{
  "model": "contrastive image-text model",
  "dataset": "made-up ball-and-stick molecule models",
  "train_examples": 195000,
  "image_size": 64,
  "crop_scale_min": 1,
  "horizontal_flip": true,
  "rotation_deg": 10,
  "tokenizer": "word",
  "vocab_size": 32,
  "loss": "softmax",
  "embed_dim": 256,
  "encoder_arch": "convmixer",
  "encoder_norm": "batchnorm",
  "encoder_activation": "silu",
  "encoder_patch_size": 4,
  "encoder_depths": [12],
  "encoder_kernel_size": 9,
  "encoder_widths": [320],
  "text_encoder_causal": false,
  "text_encoder_width": 192,
  "text_encoder_layers": 6,
  "text_encoder_norm": "layernorm",
  "text_encoder_norm_position": "pre",
  "text_encoder_activation": "geglu",
  "text_encoder_mlp_ratio": 4,
  "text_encoder_head_dim": 48,
  "text_encoder_fused_qkv": true,
  "text_encoder_bias": "none",
  "text_encoder_qk_norm": true,
  "text_encoder_parallel_block": false,
  "text_encoder_inner_norm": false,
  "text_encoder_positions": "sincos",
  "init": "lecun_normal",
  "residual_init": "scaled_by_depth",
  "optimizer": "normuon",
  "muon_scale": "match_rms_adamw",
  "lr": 0.0017,
  "momentum": 0.95,
  "nesterov": true,
  "orthogonalizer": "newton_schulz_5",
  "adamw_lr_other_params": 0.00092,
  "ema_decay": 0.999,
  "steps": 4600,
  "batch_size": 256,
  "epochs": 6.0,
  "lr_schedule": "linear",
  "final_lr_fraction": 0.01,
  "warmup_steps": 920,
  "weight_decay": 0.4,
  "adamw_weight_decay_other_params": 0
}
Rows from block 9 of the image encoder of a small contrastive image-text model, named by matrix and row number. Each number is 128 + 32 x the weight over its row's rms, rounded and kept within 0 to 255. All counts start at 0. Numbers have three digits each.
After each channel's rows are labels from the 100 images, of 14848, where the channel reaches its highest value: "lies over" is the class under the peak; "top examples" is what is common among them. Only what is clearly more common there than usual is listed. The data: made-up ball-and-stick molecule models. In brackets: how many of the 100, against the usual share in percent.
# pw: pointwise conv (encoder.blocks.9.pw.weight, 320x320x1x1), inputs 0-159

pw.154:145160076181079071145151131098110066114134108176131097134144131108127162107100181088113165142141170142102126143151128132134123126139119147123100103102120073096082190114077134066140065073105141170126118111128114173123118137178095102112115133092155073117155146116126165167111092108139088091130114116117116138159089122117124180149068129168222113102089113137112102184144152104120123217085164072164139137133155088143151166040141157106136134118078120174141121060082111160120121099138141
lies over: stick (50 vs 1.6)
top examples: small balls on sticks (74 vs 33.2); green ball (67 vs 41.1); balls: five (42 vs 9.9)

pw.104:158140131135157119127115128076095112106116122100133120163128184181098150144140127105115107138089070112115115131109142109138164117127146069134097157121211118107148167184164118079121161255121123105075150154163085161190122090105106099116180091050106125126112107099157124145090095047093133178085146077102144156107071110099150115154076096147126120168156165144108095107115114082104147163142094106114146159132154127160125132134191088131083150077130181152140100160151138109161102127133177
lies over: grey ball (42 vs 4.4); white ball (28 vs 1.6)
top examples: space-filling (90 vs 32.8); balls: twelve (42 vs 10.5); balls: eleven (32 vs 10.1)

pw.97:121167122102055160188139108153162137182129121096091097106184090128092150143107079146123133103139153147137120145113129145120232136165077179168121086133119159197121169115103115112136187086174125159074154130187102132121142153173112146130145094097106128135191166139142078145153146111117140140125190133136147066134143081096115157129090121098133113140126120127121178135170115094127103090164151064131123130169138140110157110127102153091141166128117130102097041163127197113042149131112098
lies over: white ball (94 vs 1.6)
top examples: dark backdrop (82 vs 49.3); balls: twelve (27 vs 10.5)

pw.18:076102081146133153139154179172093170146121158081138091128144146119039120157149095105169146109145102149146115145150164124161135085075113150118159103129137155118098128087127133084101118166145137124088170150123095168179162123143104141125172115142122115147094174185143161111076100130141078151116157077102171197073115156194114138153150168131113106086093144105182134098149167130111120139089110067145134036182147086167106182099077071145124104162112125142107175106128073135170114069113163
lies over: red ball (27 vs 2)
top examples: balls and sticks (85 vs 34); balls: three (78 vs 9.8)

pw.165:113164139156139119088117086160108249151104127132192122245127090115130207145105138152139122173082106116175028115101180103187113126109137158130097117165097128136138137122149124171137134125069122159135188152158191130106087188094146177132080135127131160119155103137162172100187177125173154135096121107110140075140206197143123136134137124138161127098138090175149149126191099153117219139078132134037106129125117179116073069130128113167122106109166130143112103132109127104130133090089141
lies over: white ball (29 vs 1.6)
top examples: balls: twelve (84 vs 10.5); yellow ball (71 vs 41.3)

pw.312:150099104165189096119089151156053144181191134166185158143105133150076109200141156134077141138115127145108112142181149090133150109047143083129138102136154142119130147112143192138085102181111149115200113147110126101105093118088142099148115102074129114119124129108088127138123069156143104116146147150126149121073129118144144131131178167093116128123096216124120132149141160118110151167132075151166124119059130074125133156091109159083193087097122148128134100153158156112122157048152143
lies over: stick (25 vs 1.6)
top examples: balls and sticks (63 vs 34); balls: three (44 vs 9.8); balls: four (33 vs 10.2)

pw.299:132111140106147125060115155084161106069117095133091086138098131099109074181146170144079118159163108108128141173133147157100106091128107098077140132137114112124090103139107169129130124125100107107140115161132110117151161136104122024121094101133129124123146123124148126213122137136142174112159123031182180136109120120203140093153119166152098126211162157115131128134156109123104116151103101164075122117131128116110095066125108212154101143089168167136146202137128102190129089115160123
lies over: stick (48 vs 1.6)
top examples: balls: four (46 vs 10.2); balls: three (29 vs 9.8)

pw.23:167121166016250156109188088086134172117096119107138139095142105072115213133131136103121157148117118152189104114150049126156089083131088134149073152148176125160208148098103134158102164102144152159147085165164043097091137140148145138103144092081142152145089106120178127157092070114102115121088126147108148157123123146131149092177087175129071159098138111124161097154119108086122156135143098136165107172102184162122121159184110114120074149181095130114164137188122135139134144138141101
lies over: blue ball (59 vs 2.2)
top examples: blue ball (100 vs 65); small balls on sticks (81 vs 33.2); balls: twelve (37 vs 10.5)

pw.106:229112162125188167093117152167162164104084157124123096135168114126160115106115209126117184141165160130095148125182118181094148178107110138108191106103164102161073150145114099111121162156138185105150185086101128139114116124108093110087147119155134125127105126122158154089149222090124112143121169137123120109130172132106137098104136166117177124068164146117115102092094130099091080158147125124154111119156082142156109098133185114115074127096090095198107200086122122152122158124131098
lies over: stick (29 vs 1.6)
top examples: balls: three (31 vs 9.8); balls: twelve (30 vs 10.5)

pw.87:120146151104118157127105112194153127083127134123142150134133148096156132124165124162153107165136168129149131141171102096111103124113125108143195128157080123172186135138146116077107136115136163157143094118129132159111157120157109189072137132163119163154140095185133140161092150103156178117087134117111115151189088127164102086130165098154119102127119080132154104129123175114101081146107124133191159096105141151149111134147097134215107152176145090076116124169159157122101162199047086
lies over: blue ball (38 vs 2.2)
top examples: balls: three (87 vs 9.8); balls and sticks (65 vs 34)

pw.98:150106120130151086112151139133115163127146132153055131153142122119133129061107071112129158100111110125132137167144059084132132085165156168139087023123101129120147112160156169133113106227167148128156149156216115135073105073130078089130182138175117067164124185094120148145128149105095136124129096114112101131079185129152131177158145182174207136202064149142133157125150154104113120096131143076153082182109152096147115084112128122143079166061142124073165120167129146127086104112112093
lies over: grey ball (66 vs 4.4)
top examples: green ball (70 vs 41.1); yellow ball (68 vs 41.3); balls: twelve (58 vs 10.5); balls: eleven (27 vs 10.1)

pw.195:137101116144107142181102113130168148155161177170130126112086163083149129125134052162116139152084118162132156134149096125074122094059117202116096117093124130084193132098108108143141111117075145095170121184156125139104145114131128098143143180125128135164123080120134140137118120174094150134147137119154170162143116106181104134168139075139148094131136074068139069112118153155085187115145089131146117135095172108102134116225185134173173120163158099154119106115158115126143090219139148
lies over: blue ball (79 vs 2.2)
top examples: blue ball (100 vs 65); small balls on sticks (68 vs 33.2)

pw.281:107126138134112123139095114151170197124105102121142132060159132144118168168103121137091156133080165117178110107144137156108064166043113080078153109110141172091106132149159136074032044131148093139159074204083117103165135124133111041063125137096243135182065153170116073158120067144139104157090112192141156145136158146160155144133105131114138213124123131109142135118155142152137136075092133127063110092132118079093121148132085142140149144166124096150141161157133140127085116157154123
lies over: white ball (77 vs 1.6)
top examples: balls: six (40 vs 9.9); balls: five (40 vs 9.9)

pw.82:100112092098153149151079159090140107106165169056150108124089139122103118143102107086149098099145093133111145123143127170131084124134137184153115201106085145123134142091088094133141109163091074181115154155105114148148146106183160060054108116152112041157121136144143071174170094137161123153132083075133121136157155117179107117102159136095152108154148120174118127116179119093129126120164128135149168057107143123146129148138134160130101159116100120137148124142102137130100131089117133
lies over: grey ball (99 vs 4.4)
top examples: balls: four (47 vs 10.2); balls: three (38 vs 9.8)

pw.62:099170079130180156113103202119118155187119166138207104156137138167081171126134105094146102101109097119109166085087174100127128142110117155136148100106110167126153189166143067128111121188138097067128101121089110188060159136094148157165115092139096090115107171127151131100179122121051131128113124177124126134094152134100156130158176077131158127095056116136212130130119128116148218109157097122131173095157175163189087078153092142122125141132090112199121150162131131165135071117142121
lies over: white ball (72 vs 1.6)
top examples: space-filling (91 vs 32.8); balls: eight (34 vs 10.2)

pw.247:143110166089149163143092096102132076090116145226156091137124142104169069130143121155135137161101083121162135134191118123093111125198135141187143142155123087137143131122066193174164106051192084100143149129085133109185124094175127107086119162131082099140162076145194108135176122103095069190125127134150125119148093107104172154139133136154193135105059096130136091110138103157090106194179105157098118159166060112143120187103162121106153112128141116124089135161154131129071111160050090
lies over: white ball (30 vs 1.6)
top examples: balls: twelve (75 vs 10.5)

pw.131:123114112087133100202150108111113109173169082134065118137159162045156124097132130115154156195139115108105148103092148097129131093067109119158156174128101115121134143103194101105135093080101165133089101133143124082100090100151117084148165116108112121101123109121158136141154116156132211127131100145128130118102109148136092135082142054144088116140082148137168165112174134122080145058102134094115063122108087066168179151126173097103076155096103198142116178100116074119150134114141099
lies over: red ball (59 vs 2)
top examples: red ball (100 vs 64.8); small balls on sticks (62 vs 33.2); balls: twelve (44 vs 10.5); balls: eleven (27 vs 10.1)

pw.110:114148170100151126110083122115122137151108161188158120149107129190132140114176171165167088148126147151145097189131124111138160184177074130126081124186198159080137146158146118093132157102172176057178134147109184106136159151127163154186184136113120196135056119162100095166100048109140140133136147071131136113176192133174143103167090127111156096102131164158111169141075105113150158104177204085119155164082107104136124152137142120185128108144146197089127116091118132153155129128122127
lies over: red ball (31 vs 2)
top examples: balls: three (92 vs 9.8); space-filling (84 vs 32.8)

pw.306:123176114128150131224120111171126181106184138160137135117094128102124107164154133136196130143100148129177160174074118158100122110154098149135112104072124105127143097075127121102113113106123144139132153138151111114097080116159089162158198113153121115086110184135141066118075156151123135153118169117156103136109193133124202184144153093117103115176102088114114096169163127133147149114183109150116147142096114078129058153141110121148093072196106125127055058125106100145098099154152135
lies over: grey ball (99 vs 4.4)
top examples: balls: three (95 vs 9.8)

pw.73:115147160131072152121124163115103165143149095126164121102156169119152153127125130108130136090101148136133149121204135128101168099160126149108186174077170133041089134164141132126095140107130106128154085109165138145103089128149122133165117148136103050115117134110116118121137130168106120113133105178117098181091121147146111206108131131097098065131061163109133104085177166057085096118119148114169182050143163116152157117130130150066145135114106111132129114100165133136167118133118117
lies over: stick (27 vs 1.6)
top examples: balls: three (91 vs 9.8); small balls on sticks (69 vs 33.2)

pw.66:112134054106116133180120130073091124152143135081105110115090193168095159113087126121120132093151095137090168121125136114111134147083113137123097188074115113105134142132167154156067105129117169066169133122125110073130152116080115122058134146110098101120091120141137094156158092127117143151108080094088081162104135109147098066110061168119088161106132107163109078121189111131133151125157156129080126124102126104108098175140148137096135078124055122140122123138152117068090152112077153
lies over: grey ball (89 vs 4.4)
top examples: balls: six (39 vs 9.9); balls: five (32 vs 9.9)

pw.32:144101091112112110127090160201123159153000165154108134118154110131083125133103108111056074129146115146127144110076138116080182105063079101129111149152111137127121103150137138103130101111146161083129060101090111152136178093103121137119095138124161149131112153127178116130151163102106077131136192079112116097141175141132112120115129115071205114112169140102149213106078102144133145072081149193110147079192120148133095113148100082159136149131150137120081143136130164140086155145146135
lies over: red ball (38 vs 2); grey ball (29 vs 4.4)
top examples: space-filling (100 vs 32.8); balls: four (33 vs 10.2); balls: five (28 vs 9.9)

pw.300:164179156129088141100154137121115102150129146101118107123107110155126087060122137126113191118132079153129145120134107106110150178133123032150083133137114159105166094124121125143124143137166122145150057137113089091127223141135113176188161151124118202109157133161064130114120109142109129094132125127152154112137148113100087138115135133065118110127150163106087173116006166082114091113103160134074137145104126089135169171159133122113142132113142104135069120125116183088150156071087052
lies over: red ball (28 vs 2)
top examples: balls and sticks (64 vs 34); balls: three (61 vs 9.8)

pw.42:121155093105080141153077115099150093088137109120106125129175133158113079135110136096108120116120137098120078099157113133106130076151132128119134153064124091165142109042100112123082112136146132129092147162148133097194147178255102119102117148130138113247087126118113108142140105151165060133132155130131154125118091136099151148118127076109120186128171174096154141176230088101113100179095131102107172104112112151120165180109165106135124111113136167135089127125132148129086129115082111
lies over: grey ball (97 vs 4.4)
top examples: small balls on sticks (95 vs 33.2); dark backdrop (77 vs 49.3); balls: five (32 vs 9.9); balls: four (27 vs 10.2)

pw.138:096123143120199176130121159075097168173099178077170108107112118149127121110146167098095098180120176132080177188134083163093138113105128076160052082132142107134090104100136107042122208125150095099115067168115078125182155144155107094100138117190156160148134137128167132240175130115088087139104130090148080145119092129119129139126146103192068177135132111134110129095142158104144089160154107115118132097109129144128162143189135165132141110137100139121129126156162160125147178156139133
lies over: stick (46 vs 1.6)
top examples: balls: four (44 vs 10.2); balls: three (38 vs 9.8)